config = dict(
    cutout=0.4,
    encoder_norm='layernorm',
    encoder_drop_path=0.15,
    encoder_slots_per_expert=1,
    encoder_depths=[3, 3, 3],
    text_encoder_bias='none',
    text_encoder_inner_norm=False,
    nesterov=True,
    adamw_lr_other_params=0.0012,
)
Rows from block 3 of the text encoder, named by matrix and row number. Rows with one number belong to one attention dimension. Each number is 500 + 25 x the weight over its row's rms, rounded and kept within 0 to 999. All counts start at 0. Numbers have three digits each. After the name is the row's rms in percent of the matrix's.
# v: attention query, key and value (stacked) (text_encoder.blocks.3.attn.qkv.weight, 1152x384, the v third), inputs 220-274
# proj: attention output (text_encoder.blocks.3.attn.proj.weight, 384x384, transposed), outputs 220-274
v.93 101:517500524550507500484487517482500500469500498500461479537516495508492492469500480500495460525500505539500500482524449500475500566448495500500515527500479519484500480
proj.93 107:504520536511515454508500511543550500482517500500490463527500500506500523466521500500453524493460500540523466519500527506510443472478574496500524500500435470503500500
v.94 086:509539500500524521478522549499525507500554491526500500488500500500500538520500500481572519504500510525480471493466500500496500500498541488479497447492501543508475481
proj.94 088:524489431500500536500455489500522500493481500476501500473500500500479500505500533504500500529509500567500517500482500500500500533470490471500429551456500480518519547
v.95 102:501538525531500501471492500485500544471500500500500519497492415516505478460500533500448539518512500534481427470500505540500452520500501472500469513500504500573511508
proj.95 104:547500500500483501500476472518515511462500500500500495500505445500557500517520459441500500506500500491479446543527500468537535500527507515500531495521500500460500512
v.96 091:546500500500500493500518500495568492529553505500500511457521485500520500500493522500477491505500500460506443520511500469527478500515474451524500500531500509532502534
proj.96 091:504463522503484479500518478536480526490526500474500482514493474500535506500500529500537500469445527403492537500518483500500500477532500450465528438484519478500500499
v.97 103:541492484466515500500500500500540515504500480492500485534483463500501508521500504503518494523513500455493500500506512544500538500476548541515476500497515500474520525
proj.97 111:509516446482501476489493500447503462511493453474525500518511505500500467500534515500483526526500475500473468485500500479517483500556492509530514532500531462500514466
v.98 108:500442520500500500482500529500500490491500500500479496491459497540500453469491535467557478500506513500448500496455500504497536497499500483500500466472491466500508500
proj.98 109:504500500500464548500525453497448500500480500506500518514538500442457467500505473500512432503488468500540500508500479500500500462500500480495500511548482490459500500
v.99 094:508507532500526500442470534507475475500521475503483495490507457500498504500501485492506500486546525479510496500524500530465500556545525454527500482516509485500465502
proj.99 096:500530517505497500560482500474500468485502511476533499487499518518500500500480472518475499500500516491500468500505500500500525500500500535516517488522499486500500516
v.100 115:533496491473473523500500500500452480500500535573468529500539500489484442530493498502476482513509516500494500480455497483500490508466500519456528488492471500500500501
proj.100 127:500539500500512524489452545507527510500500456501534514496478531500500500508495518502478480519500495554517500500500456566524463528444500500500432549502486540476457505
v.101 099:550447513534484485483500478467500499516469493500500500498499500475500515500481500575482500519500500482500500500500500500500512500514500445500500508449530487486500524
proj.101 088:483514500527472500550485479497497500474522500514504500491506500492500548500455485459506501472519515500500510500503447510498517495462500516453500497468545497500491481
v.102 097:469500517547500500500492467500494458508494439477500486578456500510514499500556470491500500500513493470524533508500499500427500549524556466500530461537486448500470510
proj.102 102:456500559524500522500561494491510500518500517500500500502500496560483558485509500500500461508495540538488501489500517494500470504500483519500500485500503500500500537
v.103 086:500516547500535500479500500500568500509544431492503490500522483500502514474500500500529500500532500500487442500538471492482472517500500500490496503460500546500500507
proj.103 087:500469532500485496555500500455500500482500505487546498500500478500524500537500460542489500500500491486474500500489500436499509500533514465488598441456425474500524500
v.104 114:494476461529522500451511500527532472500456483505500478456567526500489461499487493431515501494484488538500500474523500497500500502485498500511487484500476514522480500
proj.104 113:503487488500500500500500500496500488491475500500554512500500500522539533502541487500500500470499485467483500500500500500507500493521500498500528497530494529504489494
v.105 095:494512488518434500500500500494500444444503500512484507452541516505481454500529522524500517498497435559500487498500545500482494514480510482455475500500497535513481503
proj.105 110:588521480471489500500481513423510468505500469498500500481500479491528496539487465489485535527500457500500500496461504500533512540500495542500531523488521513503480509
v.106 110:500500514483548500482500486500509534525530500474551498512478500500500552500500535500506473500553481504454487515500461458528500476504511478501491500514466499500506527
proj.106 128:491500563505493447520521500510479552500472541476454528500458500501538516501486521500497508500483500439500517500500504483493500499425459500505541461500483457471507500
v.107 095:500500452471500476525504484532510505473548474500500455483500471500505513500478541450517500521520535497500442538529487519502500482500500488500500504547501474487451503
proj.107 083:500515437584503502486457471500474500471500537414496464473508450488500500500517500487500548527500484557509500562476497489486500490524516500520578494500449512508526500
v.108 106:512490589548491475515545500500449493500530565500487498511500500505521525486500544500495494480500452496538500528480514492500511515451500482394489488449480490477500546
proj.108 104:500512518500500499505502500509515539500539500487519525500507560520498584482482468500520459512533460500500500500485508500509480500480474505544536500537459460481492496
v.109 112:500500502464500500491551500539508561511480516530502528500500468500500526515505477500500468500535540420492485500502478509534500500476506521433514500474500515470500512
proj.109 117:436481580500482500530483500511501545473504504462500500556486529520431537503489496502521500475500500500510504596548488500495485479445546503528500467487478500498500499
v.110 094:500530523500486463521500492529531482532500508502512492523500496457500485500475500500530469514502530500500520517510500470503507524503480467466528444474470493500500557
proj.110 094:447492536503484500500468514537500565460427500514500500534544502500500500517498500525536500520494485500500538500485437500500490494440516500499489478500500521500500500
v.111 094:491500557498512500525482491533552500477521472540441453518513523500500500500497476492478525463494445500489500500476498480448533480501510500494489507506500506524500463
proj.111 094:516515471535493532500501500500497530496523500485500473499500481500500492473500500523500524500500488495500457491500500448535495495567503500533550497500470500499500500
v.112 080:552529530475497500500495500528485511500541489527500462550500522517500475500500511500500461511464500500500510532531511463500548496500491497500500463472500500501525538
proj.112 085:527496430500545500462500509486500488500489440513500500499501461500419478490502449554519500537500463560500495429463485499519491500500500521500500521510465501500487488
v.113 104:500510525500574500509500500483500500498517441463500484519500491508500502500500500460472501476449500500561450500469455509465500520524503500513473529500463521500536500
proj.113 105:500524509500493461500500528500539538493500500476487459449447489500500477500514500502467500519500493520480493500494500476442523421500500457500537500487500501500500527
v.114 117:508478484477482547462447573500500478497500486514500509486528500500511500500500500479482500500456500543500500476500562500513473500520500543496468514429500500500457500
proj.114 141:500518430448472500500500500520482444511473500503540512472500502500500456500522513500487495538501500510505503460475524522496457535522500500500511560520500480500500521
v.115 125:500500518500500518506523498476488543541482551518508496509500500499500492500547526531525484505492461500500500467447581500483500500500500494484497502507500504500496538
proj.115 131:500500522457452493507538454534513511498485500511500502490515538498502531500472495434500507481525473471543493520494472532532556503409500517480451468493494493513490499
v.116 086:496434500500500500500500511500502500481465521455538494523540517495500500484500500500458497552500424548494482465500519436511523500482500466500500500514554500500505558
proj.116 088:468500475462451524500508517500492470534500500495493536513500530500514507467500506473500490521450512393500500508500463542536500549500530542471496488511500517500496498
v.117 110:526510424500528507498486497500475521500505481479500499535500483497520529500500500512508520500541500486507456484460511500527500486519476467500500508500500500515497500
proj.117 107:534497523524500518500485467479463500546538506500467487462496500471513500510500500526496529489500540500496518474518522459500500500535529524481500487508500474500546503
v.118 096:491512500511500462500500496486499539500500521500496501501480480500500445500460533540500500501500500529500500555495563489500503504518538494480509434503537493500498547
proj.118 092:500548507500533500501486536500454500580554474527520539536500518513464507556487464500523500477496496469500529530500500501512544492480500500508450447492472500481500481
v.119 098:514431530510532500500482500504500500537461500500488499450545494526500521541480444500500546507459556457500520488499522494504467512524567500517596476506500483511539500
proj.119 102:500511507500494517503512500493512500500490500448500477481500479500500510428498582490500521521491501468500514500517504500491518452519508481500417482500507500585473482
v.120 092:504537500527491527530465512500460552518475477451522459505483542500500513530480500500501481478500500500500541482511500516536531500457486500466500533516567500500508511
proj.120 085:480500493500507492500532539507517500510532500500493446519500508489478500500532500452485500477469474542512500500455500475500470500534500446500514483500553486461500485
v.121 076:461509465498522504504500493500523500500500482500498575500498500540522545500499479472602479500504470540500509484494476448479456500460500476524500500514500526496507478
proj.121 075:513472500435520500500439463500500492487500500500451445500500468520457500500502500500509527500483466487544500500500517511500516500557530457457520517496498511500500530
v.122 118:500535474500500502486514541500527504518515483519506475518508507500468500460500500468546528462500500500500500482458500514480500465503500471526490479494507493494500483
proj.122 131:472493430479518541500500500500467503528500487480500489487500487493500420496499500500511532545514505551513498510518500493500544500547510508512500522468529503505530500
v.123 116:500556538493500486502479532500481493459500461494547451493508515500483515461472507500500500453504513507500481500500500476421558470492500505512500515500500500497500451
proj.123 114:475508489500513500500509477484521509500500537454497487470508500527500487512511500539481500521542529546450500508500500498500481500548462462558531517535466494425552500
v.124 101:500418491538498476542514486492505500515493538448451510500483517498512500485500500500500542548500500551526500500500500510505494521448505458484500476500571569476494500
proj.124 097:500500500476456500514500486500545475468500496539500500480544518493556578510515463474500459500492500476534500516539500525514501479458521511432486492482498500500542500
v.125 097:505500510477500499492495500500462479483500484561518522488535524458468497534477523500519477500484490480507500527467463500500506500500500500495501524500507486459493500
proj.125 109:505508465456510495500500479471532500500499494510500550490524538467483532500467516519461500473527489524493500451500500500572514507500481500500503500461514500490500467
v.126 075:500474525453503483500516500516531519500493496461500521521514532474500500488511513500441500514471444555522453500485500475500500500464477500485479492469535465501458500
proj.126 075:555473500500478500500500500505527470450480500493511527497500489518507504457545436484473500490500500435500479500500499525500485459495538555500533500514526521500524500
v.127 118:469496524516500435522528473507512502500484500490511518500488545508502500476520478516500462508496500524532520558503466539473480472473500482493556500490482492500467496
proj.127 137:485500554509526428524526532536505559500500478476473465534510500548487500500490500499475527455503507471503500505519518494477475464484529483500500471488480489471495503
v.128 088:500540461503493500500530512500500500500479500465534496506500483500515434516482500527499508500500529500529510550500500462484500500465510581491501500537500486500500500
proj.128 088:485475496500540500515542511454500510493500500520468530506493473475484495536519500544464526500500456500500502500500511514531500500500519450495468500499533490500500500
v.129 124:520500534485500544500458500479495423529500500469521487500479501500515520497488493504500500500500500496534511493481514515544495527522500463515481489480528500511526497
proj.129 121:500491498463500551472500517535527510476477509504500518457500500502500500527500581421500500500472467500470500466506462496455500495500500500500500497500500491454500467
v.130 114:473500458484517485528500453500510552491463464500500506480514519500500490563507532500530500481500513506500481488500541505500509455470482541531496501512486556491485501
proj.130 115:556500512574500505500524500421437475500531500510500500488480495535500525500489500584484500500531500500553526496467507485541532493500500472490515498541500527516533482
v.131 103:493470500442496498495500522541521509515467434500477500500500516515500492504500532462537459479478500572491518500473477536447500547463493513488469500506500451538483511
proj.131 102:489500472550529498494487493491532497484506524495553500503499500479494508472500429548500510526548497500501484535531500490500463477509474500526500473499530500500479500
v.132 086:500527468492491469500492497479500447538461453485484500482446522551458481502495500500500481530422505500557491500517499500500500492513500500470467466500500500517500529
proj.132 100:500525540529500495500500497502496500462526520500500532487480500500500519500500487508494499500531509500501500517491500502536527510496500495505549518531544490469500507
v.133 117:582486500465492499498500517503502518523548527503503500500522500519500500500480502500500495500500500484459500473500500462500500500499500500474500537500506522500463468
proj.133 136:472500456519531500539498500492501542500528500467511500547498528500432536552500482527484524490523496516500515552496486522500500500534543482500463500500498499494500484
v.134 079:500500503493500510500500500474500493492479500500519463513556496500492500515500526462498500500519537475500507536500513488526535534500500490493520500460483506500500518
proj.134 080:519486461500517519467521500500516500500498519500500500521443500465483550512509500482500478517500505500515500500554466500494500518481500456496474500500538500478500457
v.135 093:453480500495514512476500507500522500501500521474500500517470475537491526500500544500499479490568534500495521465461500531500500500497500500507577485500500501500525522
proj.135 088:543499500500493500432500500500513489521500505542503466500483488500570511497500481474439500521508468500517500493500473475513497511467502507454500509474500500508510500
v.136 077:485523500500534500500495500516500392503499500501516475492500523523469500495500516479501541511515511524500510500474486513456515536500500469450514500486500498500500500
proj.136 079:525500497498500500500500500500559500500468540500455531500500497500535519463513531500480500500500500500500500502530524482522513530438500500500489510477500490500500500
v.137 081:472526448500500507500532511547500497500497449475515500500500447500495462500449500500500490500500539485500500522517496476493500479540441500488474500559520500500515500
proj.137 074:457500500526508530500555500500465500484500504500531552500498500487500500500500500500456524494510500522543500491464550489500526443500500432500466520452527503463507523
v.138 087:500500481464483458500500500520562481520500500500491457487438500503500531500482486505516505481520481500544500558494500564500498500500500473491489474512500514439500500
proj.138 095:500500520472500554500506487527506500465469500510500508470498500500540500500502520500500539497492513500500500450485533471500500504500495500500480472500475523492500500
v.139 111:514500497469519500473500493500473511500532488525500465486489500537521489465497511500490509500463487535500532547510485541465538552496521500500463518481489502500455500
proj.139 119:495500496509453512509470514508543494500458525465470493502496500441472519500464459500507476532500500460500518500500516472506472486486515486500485500463441521523477502
v.140 083:500504527516500490522509530500493461499430500426505500470466500528442523483527493488473508500500511524498498530479500508512516501496530458502532475490549494503547489
proj.140 087:527479515499552500463496500500526492542532512500500477490500503556504496472532468493500500500500479489519500505500486500521495513531461545519525500500519530448447528
v.141 110:546517483512478500487535500503520500500515500447535518500502501543508481457486500500517524519567512471500500508506500507500518478530452461471500491500500542457500502
proj.141 123:500480500464500500500511500495500505500513504500500500500428516504465484564553529500479500475500508491515500487495526553471517498498500500494500508478509513461523500
v.142 109:474500500467544488457468482462500506500485500500530474500500476462500500486500558500468500500500500540467545500481471500500476509500486500486500476488515500523500520
proj.142 110:500484514500500505500514515500471480521500528478518488479493467471536500484475428501496500529500500489521481465500511470500512470438475500483525468480498500493500500
v.143 093:500524500489478504508517543502482499480500505511500500468508500459489450563483486511500500500500500476549454464545500500516503480460525528500498535485509500500553500
proj.143 098:475508483514580500500502494482487547509500497458472485546536500519455500545541494500524545470522500500461503566510476500499509484508500500499501500500500452534522518
v.144 095:525500486496545501493501500453487540497516525500520500517520500495500502508466539500498500500527529466478508474535500505500470469500493500500500535509500474500471484
proj.144 100:500500459481453480483494555500500500518506491507500500500500501461491547530500500500450500471480500524493500465500491500500524512503528478445473469510472504520550500